A small self-supervised image encoder, trained from scratch.
Training: 5500 steps, batches of 128.
Rows from block 8, named by matrix and row number. Rows with one number belong to one neuron. Each number is 500 + 40 x the weight over its row's rms, rounded and kept within 0 to 999. All counts start at 0. Numbers have three digits each. After the name is the row's rms in percent of the matrix's.
# fc1: MLP up (model.blocks.8.mlp.fc1.weight, 512x128), inputs 0-127
# fc2: MLP down (model.blocks.8.mlp.fc2.weight, 128x512, transposed), outputs 0-127
fc1.292 103:500515500500500500500468614500432500614500500500549386500500500500500576500472568500544500500500461424500550500428536634562500500524563500481500500500500500500500500500500500477500565564500500500500500500468528500500500475500414576500406500500500432500500500500500500500500500500500500500384434500500561466500500457500500451500500500500500500500500500500500598463500353524548533482500
fc2.292 110:522500529500358500500500612475500500536500443596498500500554473555621500500570500500502500500500523565500500500486500500500541500500500572500500500500500413606500500457500479500500582500500500500500500500451500500458560500447500500500500500500500585500500500500353617500568500535500552500500432500500500563435500500500500500500500562469500500500500500500528500500500500500597529500500
fc1.293 070:500500500500429500500500412500500308500500500500500500500500500500500500500500500500559500500500500500500556500500500444500500500556500500500500608500500500500500500500500500500500562434500617395500500500500418500500500588500500500500500500500500500390558401500500500500500438500500376500496500500551443500500500500500500500506500500500395557500622557500512500500505500500479500500500
fc2.293 081:500500446500500500537500500500500500500500500586500417449500500500500500546500541500505500577500500500500500500453500500500500430500500500500500469489500500456444500562500527500412450505500500473500500500500391449353500500500455428500500500529500500500586500500568500420500500362500500500500500543500500451500500500376500409522395500500500500415500500568500500538500500429500457436500
fc1.294 102:500500500500500500500500499500568500500573500500500500500500500500500500480500500500500398500500500500623400507500500500615500500500500500500500500500595500500500500444500500500500500500500500500500500500445500500500604500646500500619433464500433500417521500500500500511500500500500500632500500500500500500500500500500500415383500427500500500500500500500500500558500639500500500500500
fc2.294 126:378500601500500500500500500500469500545444384500500500500395605500500464500500500500500563500466577500500553500500500500454500594608483500500549500552484500647555500500500500500500500590500500500500474500500500500500500547500500500500487500571500524547379500500463500500500500500500500500500564500584500500496500551523500500522500500500500577500500500500596500500574500500500500500500
fc1.295 109:500500500500500500500483514500500516636540500500598500500500476500500500500500528613500500500500500465588500500500500443397500500580500500374500500500500500500500500462491500562500500500500500497500516500500409500500523545500500500500377500500500500500500384500500500500500436500500546500500379500500500500500500500510500500500500500500463500514579500500500579500500606500500456602393
fc2.295 114:500500500500500500408373432500479500577429500500500561500447500500500467500410500500500550500500500500400512500500500500500578500457500542500484500456500500500500500500500473458500500593384500439500443500500500500500500573390500500500500500500500500500496500500500536444500500500500479500500500500420500428500468466500500500593500385500500561414500500500500494394500608500500500500500
fc1.296 072:500500411505500568500500524500500500500500500500500630500561396500548500436500500500500500500500523500557500484500394500500500500500500500380500500622500530500545500500500500500500500500500458582462500500500424500500371463500500500500543591443500577500537500388396440500500500500500500500500500500500436500500500581500500500500470500500500565487500500500557500513575500500500500500500
fc2.296 069:500500500500500500500500500500500525424500599500593545555500500551500465576500500434424379500500500524541500582607500500500500542500500500500500500500500500500375538500500446500500500381500463500500500500500422500500500500500500500440372491500500500500581470500500436500500587546500500500500411500546556547542500500500500409591500500500500500500500500500462500500500500500524500500500
fc1.297 087:436461500513500500500500500500500500500500561500500500500500500500500589500449443500500500578500500379586500500500591560500500518500500500500407433464456500500563500500500500500500500443500554448500500500500500599540500500500500500403548538500500500500500500568425500500500399500640500500500500500581529500436410500500462500500566500500465435552500495500424500500552467500500444500477
fc2.297 065:500500500483500500500500500500500500605443500604500500500500396500500500659500500500500500457500500648500500500500500500500500500500500500500446455500500446500500381500500500595500500500500603500500500500500500500500550500500500500500500461500375613549500573500500500500500400530500500500500500500530478500500500409500500500500553500500500500500500500500419500412500500500500500500500
fc1.298 125:500580561500500500500500500500500500500500651500500500473500500500571500500500500500500500500500682556420500500565500500500500531500500500429508503500500496529500500500475500367500500500500500500500500500500500500500493500500500500458500500500500500500500524443500500500503381539500500500550500500436500482647500500500500368500500500500500500618478500500570500500500500477500500500416
fc2.298 111:500500500500500500500500500500500500500500500500500500500500500500565500500500500451645538500778500500570500500535500500489500500442433500500439500430397421478538500504500500500500500486500500500500500500500451500597500500500500500500500500500500500500500500500500500500515538500516500500500449500500500500500500500500500500500500500500491500409466500615500566404544500500500500546500
fc1.299 108:444500500540379500500500425588469500500500454378500500500523500593394500521548466500500500500500435500500500500416545526500459606500500547500500500500500567416500442539500500523492500514500500500500500540500381500500500500538460503500500500500500500500500500500400426478500500578500500500500390500500497536500439500418500500561500500500500500500500445500500500500500500587500500570500
fc2.299 121:540584393500500500500500399500500442605500452500500500498440500500537512500500500500389590500537579500565528500513524500500500500537581500500533500441578500500483500500500500500497468500500500562500500536425500500500504420495560607500581500567500500500500500500500500500500500356500500563500500559464500500561451500500500500500500500457532500500408500569500500500461527464500500500500
fc1.300 070:500500500500500584394500500500500500500500400500449500500482500500500500500500500449500500500500588500596500424433500652563500500500500500500500454500500500500500500422500500500500500611500500500500500500500555373500500500433500529609500500500500445500500500508500500500500500586500596502493500425500500500500500531500428427500500500500439617500500500500519500500500500428500500500500
fc2.300 089:575409430500438500515500500500500500500545405500500500500391500500588489500500500500457587500527338433500500500500410429500500500500500500500500500500483500500500500500500500471567500500500500500500500433435528500500500500500418500500500588478467610500500500500500525500500500604500500500512500500524500500500500500500500432501500500500500500500500539500570500500500374565500500500602
fc1.301 131:518567500500500500500500500500567500500500500500500500500500500492391622500539500626500500500500613572500500396500500500500500500500351572500500563500412500500500500500500500500500500573575561500499416500500500502500500500500500500500500500500500487500500500500547500500500500500500486459408500500500500500500548500500500500500592500500398500539500449438578569500500457500586500500500
fc2.301 128:500490500500564500500500500468500500530456500500434500552495500500500568447515500500500500500671360500665500500500500428500467500500512500500500500466500500500500500500500500609500500500500500500500500431500500500500500500500500500500519480421535500431519500565500500500500392500549500500500500500500458500619500500500500500500413500500500500500500578500587490500500500500500500500385
fc1.302 120:500535500500500500500500500500500405500574398500566500500500500559500446500579500500500425461500500500575500500500500607500434500577500500547500500464500500519528500500500500500500500500500500500500500449593500587527479556500500591500500500565500427500500500500510500500500500500648500500367500500500542471500500500412491463500500491500396500500511427603500446500500500500512500500511
fc2.302 118:500559522461489572500500500500500620500436500500500500529500579500500459500564500500500412476458500500521500500500500500500500466430458500500500500579500500500500500587500500562500500500593500500574500500554500500464500500500500500576500579398500500551426500500400500500500500500663478500500500500500500500500500551533500448500500394500500500518500401500500442500500500416452500500500
fc1.303 129:500500500436531576500500500500471500358500500585445565409593500500540450517500526500500432500574500488588531500500500500500461500500500597500495500551500463500500500421547500500500500500500500500500500505500500500433517500583562500500500500500500500500422445500500500437500500500481500500500597500500452500482500500535500466410577500500500473500500437500579453597457602500500538500500
fc2.303 134:500500500500500500500500500500500431500411563500500500500500491500632430500491508613567500461543500500500500500500500475430500500500437500500500512500500450500534500388509500500500500500416566580500500540475601500500500401500500500500500500343500500500500477500500500508500500395500500500500500500526418500500468598496500500589500567500500534500500433500476529500484446500474535500500
fc1.304 075:561500500500500500500559500500500500500500500500488447500500595500500568500500500486500500388500533500500605413481500500500500409378500500500500500500500500500500435500500513500500500582500500320500418610500500500500500500500500536500500452500446500500500500456500500500500500520500409500447500500500543500500423456433580500500500500500471500500500443500584500500601500500500514500500
fc2.304 072:500500500500500500500554447500500500528500528500500500500500500595500571500500500549560500500500500500500500500500500500500500500500500500394500500500500500500581431570500500500500500508398498546500452500657419500464567500431418500500500621500500500500500474500589500500500500500500578500500500471449593500500500500473500500401500384592500500500500500563500500500588500500500500469500
fc1.305 079:500500500500500500500500500500500385500500500500500500500500500500500500500500500500500419500500552500423500500464657500500500500500650500500500402500500500425500500500500622500411500500500500500500500500525500500500500500561424500500500500500500500500500500500500500500500500500500500500500447687552500500616500500500500500500621500500500500500500500500552500500500500500500587500529
fc2.305 090:500500490500489500573578461500500500500500500453500500500500500537567586628500500500579500603500524500500500410444465500500498452500500500558500500446500500574500444500500500500500500502500500500500500500500500500534605500500500500500526500511500500500500500535442593500470500500500500500545573500500500500500500500500533455500391500500380500515500500468328500500500500584500500553411
fc1.306 140:449500500500458500491500500583415500500504500500500438500445500435500500456673500500500500500500500395500500500540500500500500563500500500500500500500586476500500500500515508443500599520472500521500500545509543500500500500500500434500500500500500500569455500500500536500500500454500500500547500519500500535500500394381356500500593500500500480500500582433500500416500500568500444500500
fc2.306 140:500569500500500500363500500500500500500500505500500500496515500441416500500435500500534562500568500500540500500445500567500477500500500429386513500500500500500500500500500500500390500500437471500505500373500500450673500431500649500500500500500564500500563562500418500500500500518500500500431500500500562500500500541500500500469500536500500567500500500500500500491500500500500500500500
fc1.307 074:500500500500431444428500500500500500500500500626500500500522500500500500500500463500500500500499500500657500500475500500474530459500500649500500500568500500500500454500500436601500429500500413500532500500435500389416500500500500500500500500500500500500500500500500465500341500500500500500500500500632500500500500500394500500500500466500500500500593500500500500500500500500520500500500
fc2.307 088:500500500500500532500500500500500500500500387611428500591522500500500555500400500514500500500500500500571496500500500500500500500500500514478500576500500500464519500513500560500500500546618500500500500500593500500500507500581500500500500500500500397577500500500547500500500500456392584500500500500500500500547529500533500500436500500450500500500600500500636500500500500557500448637500
fc1.308 130:500500500500401500500500500502619500500500526538585500580500500472478500545474524500501378500500500447658425561500507500569500500497500500500500547415500500500500500475500500500500500500434500500457500500475480498500500611445495535537485500547500478544500500500500500500562500500500500500392584500528444500470397500454500500500455500500500500500447572500500500500518477500500500601451
fc2.308 105:500500602540500500500500500500500500500500396500500500419500500500500500500598500500500500500500500500393500500500407500412500500500500552500500500597500594500500536500500500500556500500544500396500500500576438500500547500552500500500573500640464511500500409500406500424500467500500437500500500500500500500500500500498500500469500500500445500500500500500639500500585500521500500500500
fc1.309 099:500500500500439500500583500500500344587500500517500500500500500500500363500579500500500355500500484500500500500500500500500500500500500500500500500500500500481500500500500500428480475500500500500500500500500500449485500500500500505524500411500620500500500534500639500433461500500500500500500525500500500500500500558500500362500536565500382500403500500500500500544500500500551500500500
fc2.309 100:500500500465500500500553500500500628431500500636500500500431500500500500500500606402500359500500500500500500500474453500594500500500500500500500500500642500500500500500500500654500500422500461500500500500597500500497500500500500500500500500510500598500516500500500500500500478647500500500500500500548439500500500500500470500500452500490500500500500500500500500545500500500500500500500
fc1.310 052:500500500500500500500500500500500451456500500440389500599500500500500500500417500500500500500534500533375500500500500500500500500500587500500500438500497500500500500500500633500500500500500500500500500500500440500500625627500444500500500500436500500500500582500500500500500500500500416500500500408500438500500500500500500661500564420500500571500500397500500500503500500500500500500500
fc2.310 061:405500500500500500500500500500500393500583459353500559500500500500500500500417439500572500500500500500536500548500608500500500500398500500571435334431500500460500500500500421453500500500500482500448500500500500500431500500500500617500500500500564500500500500500500500500500500500450500500432413500500500500520444500464500500566500500486500500500500500500500500500500500500557500570500
fc1.311 103:505469500500500455500516610500486500500619517467432500500436519426500500500500500500424500500500500500500500500552401500500500466500500371500500591500574471500500500500500500500500500500500382500500500500500500500500500500500500564575500500500500500500500528614500500500500500573500500500583500500543500500500588406500539464500500500428500500500500455500500500646500596500500500500500
fc2.311 100:500500500500431500591500500532500500500500500500500500500523500500500500596500500390560500443500500500500500500568364477500500500440587500500500500500500500500489522435500500500467500437389500564500405568463500419500500500500472500500500550610500500500575476421500521500500500500500473500500500500500538500500397500500500398417500452500509416538500451500500500514500500500500564500557
fc1.312 064:500500595500527500500604500500500500500500500500500500494626509500500500551500567500500500500500500500431500500438500500500500477562392554500500500500500500595532500500500444500446452500500500500500349529500500366500500500500500500415500433581500500569500462381411500500454500500500561500500529500500500500500500500500463425500500500439500500500500500500500500500500500437574500500500
fc2.312 054:500577500410514660500420604516500500518500500500500500464500500372500500397500500500500500500577464500500500500500500500500539500500500500500500559500471500500500500500500556500580500500500500500500568500500500565500500500476500401555500500500500363500500500500500408500500500500500500500500500500500633500500500500500500500500507622500500444593479458500500500500500500500500500500500
fc1.313 086:500500500500500407500642500500500476500500550418500500500500500500500547527500667500500407500500455500500500500500500500500500533500500500500500505500500500500500500562578500500500500500509603594500500500500500500500500500500500336500500500500500500500612574500500500500500500500516500500500477500485500616500440500564500492500500500500500500500500576500500500500500402464500500400500
fc2.313 087:509500500500500500500500500595380500548500500514500500500500500500500500500500500500500500500257500416500500489500536500650500500500500500500500500500500500500500500417401500500500500500500588470500500419500500500596606500500500500500500500500456500500500500500500500500500500373541500480500587500500500500522500500500553500500500500500500500500449554500500500500500500500500500500500
fc1.314 078:500500585500500548500500559500500429500500500500500562500384395458631500500500484545427625500500582500500500385500500500565500500428500500500500500453439500425500500500500500500500451500500500500500500562500500426500500500500500500500500607500500500434500412500500433500526500500500500500500500585500500522500500582500500500439500500530500500500500500500543500500500500500500617500500
fc2.314 067:500570629500500500500500500500500500500500542573396530500500500435584500500500500500500500500500500500500500500500500611500500500500500500500500500500500500500500419500500500500500424444500390405500500500500500500500500500413500433500500500500500633500500500500586651500500500500464500500500500500500500500500500500433500500500404564500500402500500500620500500500500464500500500500500
fc1.315 092:500500500552582469500500583567500500500451500500500500500372500500500454500500500450500419500500500500500500500500500500434500500500500390500500556500500500500452500500500500500500500500426428500500500500509408500500500500500500500500433649500614500500468551500500500500500500500500500500500500500500563500500577424500499500500500500474571654558500500532500395518500500458500500577500
fc2.315 112:500500523500500500476500500500500500500500500450529412500401500500613500361510500500503500500526553500500466500500380500546500500500500500500405619500419500594500500466540500541500500435500450500500500500500417500500500500500500455500500404500500500500500551500463500500500548392500500500500500465500500500500577500644500500500509500500500524500500500500500500500491397500500566500500
fc1.316 123:474500500500530555556469500500577500500500590459500500500518500500551465500528523500500510500500500415422500585500500422500500500500500386397500500409500500479500500472500500412500500539474460500500500507500608500581500500500500417500587500500500500429500426405453500500500500500500500500586444452500500500554500433500500432500500500500500572522500606500500500500500564555500500500500
fc2.316 123:500500500500500440506500500500500560446500514579526500500598557423500511578500500482555444500576500500639500515564500500500499500500324500426500500500593500500500500500500500444500500500500500500500438405500500500500500464534500500461549500500586408500631411500500500500467500500500500500500500500500500521554537500500500500500500500521500500524544500500500500500500544469500462427500